python train.py --hop_length=160 --spec_augment=true --win_length=400 --norm="layernorm" --head_dim=32 --fused_qkv=true --subsampling=2 --init="torch_default" --optimizer="adamw" --beta1=0.95 --eps=1e-08 --grad_clip=3.0 --batch_size=128
Rows from block 4 of a small sound classifier, named by matrix and row number. Rows with one number belong to one neuron. Each number is 128 + 32 x the weight over its row's rms, rounded and kept within 0 to 255. All counts start at 0. Numbers have three digits each.
After each neuron's rows are labels from the 100 clips, of 14976, where the neuron reaches its highest value: "strongest on" is what is common among them; "loudest band" is the band of the loudest frequency at the time of the peak. Only what is clearly more common there than usual is listed. The data: synthetic speech, music and everyday sounds put through simulated rooms and audio effects.
# fc1: first MLP up (model.blocks.4.ff1.fc1.weight, 576x192), inputs 128-191
# fc2: first MLP down (model.blocks.4.ff1.fc2.weight, 192x576, transposed), outputs 128-191

fc1.554:133134099109171161182100064123181102097182150136087152124140184124089108151085179097072075165122104137143164194146103102126118173100158102160108136142115167105159160124162169086157160122099155
fc2.554:103166131175099114140159140200130145153120160124121147095141118162138149110051147120123114123111148142130104029160163126093151100151155187140092120115125117120041128161073144155116097115165123
strongest on: ring modulation
loudest band: 250 to 500 Hz

fc1.469:106100069144126139141144150168128117087201087135150173185128170147138090191085135159113089125153052107190119195136178080128118124104147081145083135126129120053124149144152102092128089154160112
fc2.469:138138171180142151149141134212147119157117100124142115060146164200138111092131170112128140113166208226122087146161096106116156105150135135115100136133121127138163090117134091169124107107102116
strongest on: telephone band
loudest band: 2000 to 4000 Hz

fc1.490:113117089154111182088144129074186116100196111081170146151158097098118139110136178116071157105095079125099127153103123107097095171126089083152081108203208128148071076138176126114100092137093116
fc2.490:156137141133116140139134174204103080139119126116097135172144163189136143209114121123161145133037021109122165112120146111152090116107181126136113151114179130118114135187080033090118133141154144
strongest on: everyday sound; dry
loudest band: 2000 to 4000 Hz

fc1.447:120148111146113124103133128138152140160129134100120186108139134138125124143088146143134098108080150088164161092076142073115100127117089102146077046129124106088160099071115124183186146124179089
fc2.447:150144105127129078145138090107115166085108152118211144147128193165143146135179136147106081123051164139177115000113124149113175103125139179113155096161167119124024126116190148122158120156142165
strongest on: speech
loudest band: 500 to 1000 Hz

fc1.287:138112104166173168144114163103117098130216145142133116195140155178105101160116149118085120186100122151163134182090125090158069064103100124107060113122131142134097133113100123152141157166183143
fc2.287:102136095097153084092147083053117155150119088121166141130165160218156115201191118120094070099075159092142098148119160111133107136143177103129140155156093148155100141211075081149105141128124127
strongest on: dry; everyday sound
loudest band: 1000 to 2000 Hz

fc1.138:088071097125142138087118098140087111095136114166083159108118145173145151155166070113138139177140094089163150148062107089103080109174140089121053142130171115125126080173182120106165089112116104
fc2.138:123123134068095130130094134193078157092120139118097094131159117166112121051081165118161199120220178169104122045138097141151121142133066133135169140118158087155110127109090123122089127126107123
strongest on: dry
loudest band: 4000 to 8000 Hz; 1000 to 2000 Hz

fc1.374:108177104074144159125115117197151161170166118102160140117126182098122131087099114115145112107081136149111137176094146130161093061163168110116034095173166095133151136151169148118119142148118136
fc2.374:113131139099122122135141117108120161122124119130132130093147150061104083097181128166101130101132173055167170126132095131134076153091112139114187101138141141143138135186105140149146165118097127
strongest on: band
loudest band: 500 to 1000 Hz

fc1.346:103160190091067111144072112119119143101141096111161186147177151147173125151148116149135122133170115057118132153179095073123117188160169081132101136159120180127144163140092127057075128124093136
fc2.346:122121112086113122161141118255118114180123151114115079159096180095162111096108118112113138125129108117140141028130111175150098131119061153134128107100157075086182134145170115122177131107140106
strongest on: ring modulation
loudest band: 250 to 500 Hz

fc1.25:197054130107073124123114122069132152100160092153092174186125149107113132150131130144140111130114104154142125140087139076105049092131128101114119072161084152114120151110116114075126168139078125
fc2.25:161129119113118102179110163187114117138104130147013089134151080074091177140139125144094127172201098130110107146135120153123109141090119107143177153109063066155062075132080129131103099155123145
strongest on: band
loudest band: 1000 to 2000 Hz

fc1.230:119151156180096101103126082144119169146195105184076185151105133161190139147155145069139087150099104078125131124082157143129106137129155056158082130141090113144163113160110154071110175147179167
fc2.230:174121115105117131071125102055160118159095093155172145163127154135115180153163123120092106148134155077149133180093125109134142091134123045147042132116131136104018101101114170147132104070113140
strongest on: everyday sound; dry
loudest band: 4000 to 8000 Hz

fc1.258:161164148100107131152127142107153159115196067129089068156113169084141087105185103112163107089231108101153133159158114114099118142151109107118119127174131125105139155100122079137153107093092126
fc2.258:152119123123129092151072201202141119151140179121070125100137160109107166123069105142103096160154109114138092105146158136134141130124119090127051096149079115103164124117047181204164123147166108
strongest on: everyday sound
loudest band: 1000 to 2000 Hz; 2000 to 4000 Hz

fc1.154:143110132085094165119150098144129139141151123143101107137124126100109020200166164135075050149082180185080131128094146095080124194081161093122121066082110129205145181124078105098117154137134100
fc2.154:175124159090160094098090072110141128103103088108158087177106151100156142115119099159118100164124114137120155147148088144155127142105151143120141118148124122145109138181243060043121149109089145
strongest on: dropouts; dry; number of effects: 3 or more
loudest band: 4000 to 8000 Hz

fc1.476:188154160092117204127121096108079104091155167129164201119180151095133115166117132156175071094098055176178090170156139152115095095100105121112109139159118097171128204100132147096118135153158131
fc2.476:055115095165148124081143060113131124115177157123196117111119119130185110095138125118110157140113090160159108069102102138093099097156098172139148162140097141094073116149177137121109105167198135
strongest on: dropouts; dry
loudest band: 1000 to 2000 Hz

fc1.113:128094132156173120129165103077190091135104165171080141156118096101167193146156127135137141086112150042149151149083101112154080149211188150131117124179089168096089093143122134140120143147138135
fc2.113:119125112134154161190132134130170112060159157121112131142120112187154197098085111135057063134075045088128097063099119144122080171114095143161142096124128138153083091066213170075098111134135135
strongest on: speech
loudest band: 500 to 1000 Hz

fc1.42:132124139106119193107144179153115098103220129084106164174121116151119150114138154093197093107102155138107120108107151103184082084152109075136094103118187162111094121129178088090131105152161188
fc2.42:117147157137135114135170158143123147141117141118025144089161120207120161054062134164127161092191090170083115123152127151122130130127166117137111147201087129168097092147125182125110075108115140
strongest on: everyday sound; dry
loudest band: 4000 to 8000 Hz; 2000 to 4000 Hz

fc1.482:161146176097146133152135121167157095106141136138141172145183126123139129160144108132074127111095148057137096139134102100088141114118129142145118182119196089043155152105202153118144106111096126
fc2.482:127142131143161109141169048110171143141126123117162095123113083190148143099119151129141128123084168205152125080106114102088198127144154142109079163156125132160088112132196086152112100092171153
strongest on: drums; ring modulation
loudest band: 250 to 500 Hz

fc1.328:067180143116142129133077136103071101130201095123154114156169156153102157100131126128096119157112100076102094203073106090099079080126163140143083081115147165139177094140079074115105142148109157
fc2.328:066088107083139128096168120083137135130128153140169131127144153095165114154096164114141123079057050079100143075091154109126130097112087107123112068188152141131084166128098198113130105157168130
strongest on: dry
loudest band: 1000 to 2000 Hz

fc1.89:108130165128156076081138175175102142112164091151115126147120140136175116190137061082135068103149094169096141172123159069118085175183096129142108071115111129134191134134109118069093138146163165
fc2.89:147132125172126162134124180184167107127115176116090155112115122066117149149112147117132142117246097153135147131230106137160082130133201146153097145127108075129222072120085157143128160128144107
strongest on: wah
loudest band: 1000 to 2000 Hz

fc1.23:124139174048099059147136141131133160151134106057092109128116140167128135173153105090191099141106143150043145131130187050126138190152152137163132103186139169140142147119065116120093088139130109
fc2.23:128136150144111111115087133166113134108135109107151163127133101098105139113118105144123125165142183138140152111147087130148153133113189081111102149183177120125241098184216091132116211133112087
strongest on: distortion
loudest band: 250 to 500 Hz

fc1.429:122152096090061146149130120114092167098135089158125149230088095182135134157096110121124079189136140100078148094155140054134150172139133145169084187160128155141129127113120116148135114045128128
fc2.429:139119144107132131089068148201107187154125085119101152182153049192126126145051130153149156198145161109123126108147140143161159114100152175145082130123183099161188075148133112100108092192113163
strongest on: drums; dry
loudest band: 250 to 500 Hz

fc1.373:213158137091085145106109140095110077116184095120080157177104144108151060167170152112114120123165105187077115137129099151134138107086149115120144068116061160204111187151104118111124151180086092
fc2.373:089100179111160121047122109099106152145140178107147124157105142123129123125083113136101152169096170131132140096084130126147126101098145194129105133140166149136095134193168125040129139148135139
strongest on: dropouts; number of effects: 3 or more; bit reduction
loudest band: 4000 to 8000 Hz

fc1.216:160131153146062162158090124085092090111151087145126158134068185147156155132141111127079161136106110136135087152096124079110123127098105056129105143137092191134137144117161158108133111130134157
fc2.216:124146128118138144173142082196141104141124120149056100133147085080086141147105100133116130129148067118136108188162113124113063125100110156146145172121065092183134092134124139032128131126128183
strongest on: wah
loudest band: 1000 to 2000 Hz

fc1.214:113119123110102133133137166134088077178101090113140137116156147132163108128090138051091150139149104074137164111140137095097084180109105069084067093087133169114137127075119144135098133149112150
fc2.214:154117112092141138135117070147127111123129085144089117127118114061117063107171140130114089154100171101141167255127136139156148144138159148150190132135044092126160133113123138207198125100136109
strongest on: band
loudest band: 250 to 500 Hz; 1000 to 2000 Hz

fc1.6:142091107115122123128092112118112132214134135059158113111082194148130100167136155069148111113106081138191140176063068092102149091121117159098116147159077165127094109088091041124112140138087166
fc2.6:170165095064146124088186092208083081135075096161081102126127136064148115200184086167145082115109143124130113086088143120121124145132192130148181154128150115104087109164197090073104174086104134
strongest on: speech
loudest band: 4000 to 8000 Hz

fc1.426:117153142108092165134142148108109153087160092097096158143111186124195109159170074106125080097109165086165102174157159118135122200158151096150101139104169186126109137087124115106077160171128081
fc2.426:137179126152157134197118143200129160159127108115115168180069081166088119159066161139092136169039153113131126057170086138131112116104101211145152115126132092178125131138142094115175118101140123
strongest on: ring modulation
loudest band: 250 to 500 Hz

fc1.357:141113136159116138101121094123087107128174120108120170153161150128122078161131100134108088093153162153142107187141091093119062110180123059178047081129186146075143097123119089170115132109097159
fc2.357:105163131112089139168140196165169138133140143140118097080114146255111124109059114143150128115017144152136142046191115149129114157144130113127043138122106093133134131107106131149123099097148132
strongest on: ring modulation
loudest band: 250 to 500 Hz

fc1.567:150128094058107101071079156078136093096158117144131152113155161122117089206145103067167104130157087061080119163112109090117096196136127109149091131145180147158108164123085132172114159114155173
fc2.567:150141116144105138170132098130176119120130086157079136083102127197145136059027134126140145098148109080140142211165127120082032154154093120130093124123081127151072117148114151176151088125131146
strongest on: band
loudest band: 1000 to 2000 Hz

fc1.248:112086114105108106120096089097095083119183077112150193192130144081128179133103154108065135121106118144106119132107129082096109138180206144116128119144115203093138135082196124068092161124151129
fc2.248:057166100062158113129128180183122155093134123143094176132120077126128152101088153134117128140080074103121118140136121091102115087120036114127101143151085110122187138115053171102118077158158156
strongest on: everyday sound
loudest band: 1000 to 2000 Hz

fc1.85:193106052087151153145123085127128058164166107162139120142137182098109063170141103112184108110102039142121154178143170156171116160177139099168135131135101178113114174114136146108138134174148156
fc2.85:086101181107131136145080139126107146097116149123160142143130172079156083150082124134075151152159127104143160106120128142130097117098121169121131121122186159130184110192157138101132201182140131
strongest on: distortion
loudest band: 4000 to 8000 Hz

fc1.448:109155164044150116057106151135165201115121071090105119181140079128139119147106085092137166104150142122104139130080088094116071130097123126134114136158089143137131119130074111110161136158108098
fc2.448:185111146161108087161153156147097096129124118113098127137097133121119194131180103144123087118077138115169147115146162098119183087120200068146118177112152111125243132121117075098121180118139130
strongest on: distortion; ring modulation; bit reduction
loudest band: 250 to 500 Hz; 500 to 1000 Hz

fc1.32:143084128160139083144106041152127134102139107139114117128086086121111136224081143083060111125080122134145124113148126167146048158119104146145078165137186107103112142125138072137159099133140175
fc2.32:143104158160125133133117171143096096130130176129110163148119141074153132150069127154106118128044041121124127093155124152094111165098106136087174175090092130179136077126087148135122156123170115
strongest on: drums; dry
loudest band: 4000 to 8000 Hz; 1000 to 2000 Hz

fc1.489:125093193184150125173133103163114153131179165112055100172148140086153148157101102123075099144192111163118140120118125136136058109156135110108040099136103112127196086107122099079135153122110122
fc2.489:155128140102119122079164191210124147130179134142113154089136098139108180109080107154127178149141064069116148113169106138175158152148154139147194161141064106152184111184063130136113154117133128
strongest on: band
loudest band: 1000 to 2000 Hz

fc1.68:130141127105098064083103089092172125092211105141096148146110170078086158163150105097141111155146108113100112125092168048123049093124145098143064140115127155125141137108118133155104172152124149
fc2.68:125147106088108144130115153149120152111133096133158145157161094197106093064156119130163160089153118114149127077155103121097136136154115156117158115117170124149073127127222159138136089109135128
strongest on: dry; speech
loudest band: 4000 to 8000 Hz

fc1.323:151064195154101114078169137134183152097144119111122141145156111103167180132115080108080077161163122084095097095128105107132107115184093112105087060097086147079149072111159100084123159121154142
fc2.323:197165098125106142117110149152134074122128125129101153143179081203123084165135123142149103144120054117156143159141109128118167098114094099153176127158088108172132128154130097047124157139153143
strongest on: drums
loudest band: 1000 to 2000 Hz; 4000 to 8000 Hz

fc1.324:099123166079142094104153097125108093115128123123116117171111133107167110155192228106094142148117126195130115167125087157157114099122091048170104094130158115186147167117130100145159091124174103
fc2.324:152111117134133146075144129080126130109127141106229159105123096194148161116150105142127063108059157129141087100085122156125173084130159182133116139165144113178017100141215116071110115128147135
strongest on: dropouts; dry
loudest band: 2000 to 4000 Hz

fc1.308:138124191130159123083069104115146113163139129107123128159084151063088163173147096076164159123098128091136174131065116077109109167113158077125081119102166104143143131127111151119155171164112152
fc2.308:161140096135163118192117166141155102157112177143134127110136153070116112068106109151147110140095009051144137158129078141146137118117133106147150103147096121162128140181108120147125146123118135
strongest on: ring modulation
loudest band: 500 to 1000 Hz

fc1.234:074096101161156135155065121088125068147143123129111172168133107123096176162125087108100140138150060077141143129074176088149101119117167108117085123123131180084123132113087104120155147158083131
fc2.234:089135106119132121093143115081156198099137169123079141140110183212158109156094169107140125125036164108153110000121129112104099127112055093123060099143106129157209134111148155131143095104162144
strongest on: dry
loudest band: 500 to 1000 Hz

fc1.368:091069111109129138099153095083069098093167106095103161110126112136127101136132059141100090137095104079142148139085155133120127114207102081099147144106124136087139136140104136136138112116151161
fc2.368:050107135141173144110119112093142240124133146162163168103129134237125139118039121148143138136096206139105107089148135085102170144130100159144088105147136108172158146145206121097129107150120142
strongest on: distortion
loudest band: 1000 to 2000 Hz; 4000 to 8000 Hz